Weights of a small image embedding model.
Training: batches of 64, held-out accuracy 75%.
Data: trained on renderings of 100 made-up gadgets, each built of a few solids, in any pose, 97500 training examples, 6.1 epochs.
Rows from block 5, named by matrix and row number. Rows with one number belong to one attention dimension. Each number is 500 + 25 x the weight over its row's rms, rounded and kept within 0 to 999. All counts start at 0. Numbers have three digits each. After the name is the row's rms in percent of the matrix's.
# v: attention query, key and value (stacked) (model.blocks.5.attn.qkv.weight, 1440x512, the v third), inputs 0-170
# proj: attention output (model.blocks.5.attn.proj.weight, 512x480, transposed), outputs 0-170
v.5 105:463495522534501537497528504478500471503492525516503519499504484466476508473515487525538526494488510458539508520466506482529501497535467449472524442508504542495503500498472506531474473489488566485494533495519505497490511480511460503549462505521476485497522483567533462534539538541474523485519505539490519520505503516460514488528482511524502490485512477459489516489504487538492511530496513532469529504548485514465498492516514499527434512461486484501512505490457519510589508473530543503492539478570502520520533512490
proj.5 104:450475496531529480494473462527500521533465480502525500459477500465530512492511527506504500522495470456517484514490466533491532506487498500473535527478444547499490550462508509495541558498498456526522507514522540530523492512479509532507464499514518516511499489505513519485470502513524500509477499474525476532499503431496493504480464467530519502531513468500493493504494466457485535476513565505491489553466499527518520470547552524502530521445539500518532499472446491501442496519485466519503468456524513505496478515503
v.6 101:523514492553482463477489523502468528524541483553496519479510475468482480504489483550528503501475471530451471517502503516533511522484508527555490514475506499504554464512510471478492467511500521519547510514444532514524433496523523498509467490475517479503471520497466515464511475502548513504499494502533507534520509522523510493500507496512500500491507495482464490451512532487482472527463499519489512549468481494506479461525505488460492532505515528482468492535491478462437473534492460506464514506530437522520483492515
proj.6 107:507515537470493482534531478520509530516475518495520503478468482519492522510491483497510509489508536509522496496537524507516495507481559490484488511520504534502537468503518474512505498509515488507490503470525450477458497477536450480469488461552480494492481493510504509483491508479469492443466479550499473496470517540503467538494516504514551484487550509522519557492512511484460542488504489458528502479560530490527470469484501512517516481496476560511539504473508527487471519463507541541493482516513491533473477514499
v.7 103:517539494468510482494492511456543473480501495500478497545513516510556469518531544478514514482508529483435496462489516489499525503494459493482515473547473487478477541486480470560486499485488504504474468527471488461468475523481429488518462488475489513462494514515538522496491489462471480521504500495544500478463512516498480455505526521473529501478506518495546517487524502459496514556499552480497503495506532525533450470453528491536515486487492525472518491476507499513471466501512484490461476464496481523489507472478
proj.7 112:488454510484524482506537517532467494561537479524492488532536519477475527495501450511488460490507508520497499510526469499520463494509479512496516503522511496461503475514467473486522545510512517489478489535488536524512522504468495477523512534457524512516554479510523509510508498494496516476537515454479505473502468482479509488508491484519506506493505516508496502489541519528462494527531458506526466519441480516496498514467519523487457489541507487485484467519533466492596516507482472442522512520489513487481514492509
v.8 108:533473482513544478464467471473493498483488487510491478510512506462533519513526525491534477498525466484479470524489481491485478487522505552522545486523521523461507463507498460504489495488484536501467499489494535510492448520508535485501482531472503519505475488500456487465502515501471469492486476494461507478488503495476480528509510481508525504469512485497460488517484464485491493479485510476476505491467488517523519500515488484494502471495508524467513495498478454505518485499503498489585448492490520502533491526514
proj.8 112:512514486536466514483465487491507541480454495501537472520513497497465431505444498500508516488484436446494473461529508527450555521534519493538509502471497524515475499498460518490502498495494520452482504494519505488468500481535484497462542526551489535481489523496544481506480505491478496493462531533463475517535520497543492499498519478506465546471504486504544534507467501503465483486513502518495537511481489491514479510500506493525504445488453469549500489518489477511495498471507511517503520526495575510443503510475
v.9 098:481497483507508527494547490472533537501506501505510490503520494480501518497483569529505502540535523517464509524477501517532512480483511499501507483515457482506555495511497492497498511473493500492446498499468457500508513493515512529524496515485500553487518516553481521476529509507504482538493504515541489507483530526508479494488526518507485502539467510519484493472515505559483506461475564495500475506523489511495488553523487465494476527529522467519449496485509464462477484490511482502484459466510483544466499502534
proj.9 094:479511505485500494531505526533503514559498510461457505517488555564466485483511505494550490509457484503472510470492437449515515495497521500494491509504465530489482513513530515502496492490465502517462484546537516495493487449453504527515482487541520544481495456530516459566471552496563486462510505482518502505495492473469468527518482492505501552494535506514501482528486493483485457534512490527487505511548513480478488488549514540527502468532514529499517527465556512493496510464532504521527498541518543456493459520479
v.10 109:442531513506504490493512492473570498523516484491471512501467518502498486500527501518514557494489525460493531502448487495509556519450495497489502508485486543488546501473524513538499485487442557512484495483495491467505520493462515475467508449477480490469500520478516520518479552523497475498520494511499510501499484495499494464489487524483492486482522540514495510520478524530470501465478465479536500455529527494508483533425551518524522493515487499471515470515507496534493510556502452493435492505474516487528515505487
proj.10 111:470437504546545461488496528528508506533533509504479539505508519500501497486514466504440507508537490481497488501484481492527417476491516499481489496547468477503476504504479507480501502498533501475502495508483507481490501517461501519541554528486511509529514481508494544544561443511545512499533485490506476541506480512511540479495478474472490478523481493501509471442510500485484496513520472532503503504460506542492539502515448480512442537518508482480478509486503467526498487525525529505508506494517451518554495516495
v.11 101:492511487507504494528499540532516496529472529526539463490537515513512471514511541526507495519522523494500513521503504520519523481507547537488471486466490511491513496508473469435493480497513461489486495446531539569485487517533532535510451539498509559518524546505472536515511504548473500492481497505483489493502499466491544517511478504466499491503521508494472507525526513524528490451518498459518523510480444459499490491529491489504515489469500483444541497495485524529467514499469460489475476521448492498466502487576
proj.11 099:520513505456503489521507500470520478512491510470492531452476534461524496497440475488544512521503485555517488558498505482473490487492454500489487494551559475500487496487512533498520518525507536509515495495472490522497503524466570557529541474510477496529436509523539469517508491479511542472515472471490531466504486514557464555440501494506459553517511480472564458529461488497498521515521496518514476483481510522497505511536528514497512508505494473496534535495520477517507495527537521457527519481486528491494511476506
v.12 097:498503516520502550454505491488499524470535510529499537501541471455480518477509479551522509483452477481480561498506481516530499479534485488501509494498555528501466524478498494512470465511464524453470482481489476509496483504487493493497515501508482488513513481516483478509500549503491502544526457497516528495471473500487499492527513503475483486495502535465467550496467444502475536528555501485494480513498483489523455463466485523517490540493484473491492537539520526502530494517495469503494510486519490524525480447488
proj.12 097:489500508550550496517486492494509522541500514460527497467462515527496478477480502523504522476533496503519525516510498510484469493503490476465504504493476486535504574508535520520502537517497450515481503524513558507483484478521509552547494499518507506468484485485579558534503508520485493550502491516469481540507501487471490485515493477477494481520524500522481523506498508480528488473496457505507504482461515479530492495549498501487519503516486524502521473511512522508479540490490499489526550506476538451512523520494
v.13 104:515470509511527474511473483508512492536468552477531479505492429512474469491480475520498563506530539515511511513456491504486498466522540464474446477513521536519516509483492504475513515529515464456471492496520520509460517479503503555510508459509534458465519473523563537477482525522523489515525520484502476475474484505538515507492486529475523490546458543483523514475519545496492487497531494548540476488469508518512480460468533471502497553518466531497496504503524494504485549479467532465545517480488502482502491453468
proj.13 106:545521521490491511488554520465506494466527486490476492544480484489491525497495465496435488519484507510496512444496494531517484457493496566513525528537485447440451515503430435500490549506508439527479509485495478470496493498468508526502502468473498478504510505539461456516498494471508494479552486468521517519489482482494509462517487528493489498502476510512544507500496466535535514524498540466467515519457493495499473502512505531513514481483515485478481505480497485510536498512486478516496511504489534514497493493510
v.14 105:501528456526473555529514497463466519496475567543526487466505459462464502530483463519482496534478497498498492523473488477512518521507512506523504505497508489507489508488469532494478502456490489499455514489486528516508495501528519502537490508479537507463555512501495470509495495530489465521536528527481499513461519484498502514499536529485496510479520471527521461532502459482497460485516468492452489532478509493490505475525458492489511546484559472480502482503504498424499497532494493504462509472516507460532528533498
proj.14 106:483471510479542510501475524500494499483515488511473510530500506511510512477501551546487548483494505503497537493524497526506507469484546486495547469503508503501508495514553531500467517481523466515475504514500505503522475515499503510498494506481445513546477476508500529480542522505518499525448510471556502501536513464497473536480511519550494474502488450472518469486486514460484541502448516449544504508523477481507530505436554495505522513514477496497471517492484482490523504479538516440501484452502465517478473514491
v.15 100:494509468535444520490481524544532534509474529541524475488471491469495468459436465454554517475488481514527470535533491483485522457468491461522451507503515479506497456497509521505498486526490451461565490490499505485479503516540509496508510521511502510528498442538506518492559451473517510488531476488505462494496515467508554516482521518508515515537445525486470531487492522487506431516503487512494507535511491527504505493500487503437468545477461486506472491545512489499520490499480483525461513459551475470502516499488
proj.15 108:494514513515499518505497480499494502474484494500458523525451509491503507485489523501486489515466499503494496531517498513538532524482545524488505514496474488490512528458507497529484500521493455522491525457502449470437489502490476512516510470525501455496465536443510489443448517501495482455448498531513498493505498497490433522516492478492542478508516476492490493475485529505521538471470512491512465523520519475504463473486545440511538506492497531477553477495520537486503512496504486540482473494521475540478506498504
v.16 101:519487491498503508526511467490453492471517494522517550487508497505501521520535501496487498485507521521536521507479533511501495501515530518537456513526514478529481530493445514504478515483496516517504495469448502489512483491503548499534502525491490512504482419490523489519505475490515504483477536501478458475484461536498515495511532464503478534503508472532502506514525496513504511519497475521479499523501493497497484509465497492487492480486474473510517508550524495469527498518486467502499499517496498460514513486483
proj.16 100:519496496499510525523503499509513465519488498481540500482508531510541537514491509495565468490524508504515486506540494490499530519484504490540488513443508512522499492544510461482490500490492540493532507502511490536505534552505527492492545482499493547499526474492463477507467453502436501512440494469505512493531525542557514484538487510484472534514544464494487472505499495514531498496480520490532499481528487510482535513460483537510464466461549514469511477461473502495482464497521526520503525482482510484505520484499
v.17 115:492522488501509461491514475535473546509520482486510463483491481542490508528486458500471516515470485466475496517449508506477488501465550446500522540468525533498556510488440498504494485479551475522474517471504515454494504525491480493486479490520483503481506511507507505469460512488436510479505502506501538501510479481518535518519507538477503549489510492508486499484545501515500451506527495509550472487467470511464501554505500488544458550487527510528506516529541509499501520512475498514507519486524520498496485451514
proj.17 117:485471481518526523484515512460525470514543517483492522450510504479488477496543529524492522509496512501515545500492472486507413480491499502460495505519504451498489495515498483484504503515522466520463477501471486521512513512522544519472493494487507510489513492482510480471546486496522490538542504485505547483507503507496534480508489535520498422503490488516502462480499499523530518494475529468510513460475502506508518488459481488540492540489517489485505496505482510505521495535426460513486491506506529487510517526465
v.18 096:533496490482512475516571512507470473500438524507498437454533492484533516478520513439494459464495509480517489534533520489514518475476500480522508461504534560495519478512484492503488459521531478519508537509496514486473506491458507523539473526493522482510529508511495459500502515527500496518477528507520504498486523486496495517513521479522510503495488493498484517499507459444532500511512485426485478469483516461462524499496527551486509507452509453526539506494511522491468496487497493491544493524458489527536484498503
proj.18 101:479545473550463497468524500495542512432472519496510465523522512481489455496475504512496546516481505513545487551506496532487515472531465508553516488489530480516491518529507522487484513519513514545487476505551479514502466482498475485503493471461489514509526504449486484518483489475512487504502496530522516445522511504482489514496490489457433523466509483496484503510492507525511525470503483482531508501519443498510470520448495497480504515534520495492511516502500509514481540479491497490498505511501527503465456506521
v.19 102:437490498464517509462501514504514538475484528492518506510498555489523477518474534497479463473465460474520531492484525517486471486539442493483509500540475499468501506521510470514500495537435523479503538520547540497475487452517446509503556505534493473471480509528449487505515530490522481513523476510511528481489505517453509537464512491469487491512517564467540522494481519511491512505519531471523515538494486508516465547488537496508505487514455490458487506524504542494505535495498507533503551494518495475531460533480
proj.19 094:523487516487505474509484484453505495520491524517542493497527472481523493496530505505490498500519503460525444490474501487486493501506480499561450466458494517500487510522503503476560503486527544539525465509496517512471518489453473497494482490486518517492509517526506522485478480537539481458528528543471482483562498461533497507509498482468521486506457511519477498496517468456493521467518509508498490491455500525511497476537509510485515518493511514488464476515488528485467474524521502509500522569521520464521494501553
v.20 099:498516500506543511497535495507480554488471533523483456484482535504493533491513458526481496531555505489504454547507490504504546475550518505507504504476502513517510510463479467480494493546494521495501453482458508516483484510479476512504546505499501472502525514478513470481491480518505531480486480454526513513437484474504512496506501491484463505498495531486511508535505465483538509468540487523522491529503483530507492471481492515527470529436467475489510543527495488508534497477501550510506502484528505487465526484494
proj.20 100:529444467508516521476502514457466488521520468492454502504478522521466517492493539495472493515499489525533534483512490494529489474514507525502512515515490474481509529486468508480464468497493400469492513521484523484512451501487552534479522459515469498527457474507520511486535487451530518494476495457531491503517491474465496505495515491465508480501501456509499484492537454494513501481453541501528485507446511504488497519498539521478516495502519484455491488502477483515486502510502474466500543531523494492493487483462
v.21 107:490465517534516510554497530528525466501513477473474461539467475505567531546522493479531486500544519514494497514492480518508503450511536505512492473457478496525465519489512518499477491465527521498481503506533468518473530502527485514503467501526546485513481542505519498485547488509497500451482502518534527517511482491532486509505529489482519456512486487456468501526516485473493494495512502517509498471500489463528548489464535488501504502481538514478526471498490520545509530472541486523505486501478442515486519520481
proj.21 106:516503480526524503518515535531501482513512545483516477479503471499487495479490472480504482504494495503488532499513552508517490481519470501486533516502487498499515538497510495486520529489473537471514504467509520513531521520487517494465532524475472502494480507524517480542535501471497499503525533491554531470474470494484505515461470537493456551519531489510475505478461525533486449465489545513468479461497494521461462535509477503512424482500508500486481478534494453517505498496498498470491509526507513542498487468514
v.22 090:489508492484439519514514492472476481498454500510487497493563502517503476471513463477536475476509460530487560493513517478470433479577496538519512475509488473501489471496528470510507498455482545516534471496517479489505495510517451463515504520488535489494496497491508480518533485529523464490473495541466504475514471477508483486492535458498507495480476484483521446537476500463521496532566493511532490485532465491465509436581469530525500485493502521489527508482431466525505484506496468457538485501477484502510511480498
proj.22 093:473517516456489525489531514538501520514511493507477472522510487478477493485477517504509457446513489523450463507501482494458508532497525500500477526504563535518460526453504480496529496462492486526504501515499525499509507506551501531462434492502484504459502529475502488489450497540456520520511470478476433514527485525470493469487465509519504510544501486486504477497540525488522483491535433478458510552472514490525518489486526491541529503524519502578518509490527501476501538505492497539503479436509496434505502535523
v.23 100:485493472523465469542482497552516487479484507487480521489484520524457474477476538481472554474513549508483525504474500518522485479455505481467477498505502525509518489514526515434470490455503455452542507484520506472493508514509531529519462445524514476485469521507521471487493490503497517505505472496508452499464528470522544487490530529508500500524489491511539485448489483519500513486520481503491507468484512483479486497476513492528519540513476450513489485521475471502462495531505519445501515488507464465499507481469
proj.23 102:451498538506489467456491491478504503478531539512506494519510486520494545509495507497512514532480501495494444495480454497550535478497573530461465513532524466542479500499496476521498535535541511553482497483478476484484516480484512461538481482521504525508513499484496491478503489459553461507490484471511511457515480516459522489524438476481479475494503508447452477490497509516477478522525497483540522538468481504533493486466517517477473503506503543503519519539477533537481525510450437511515492526500502544537504502468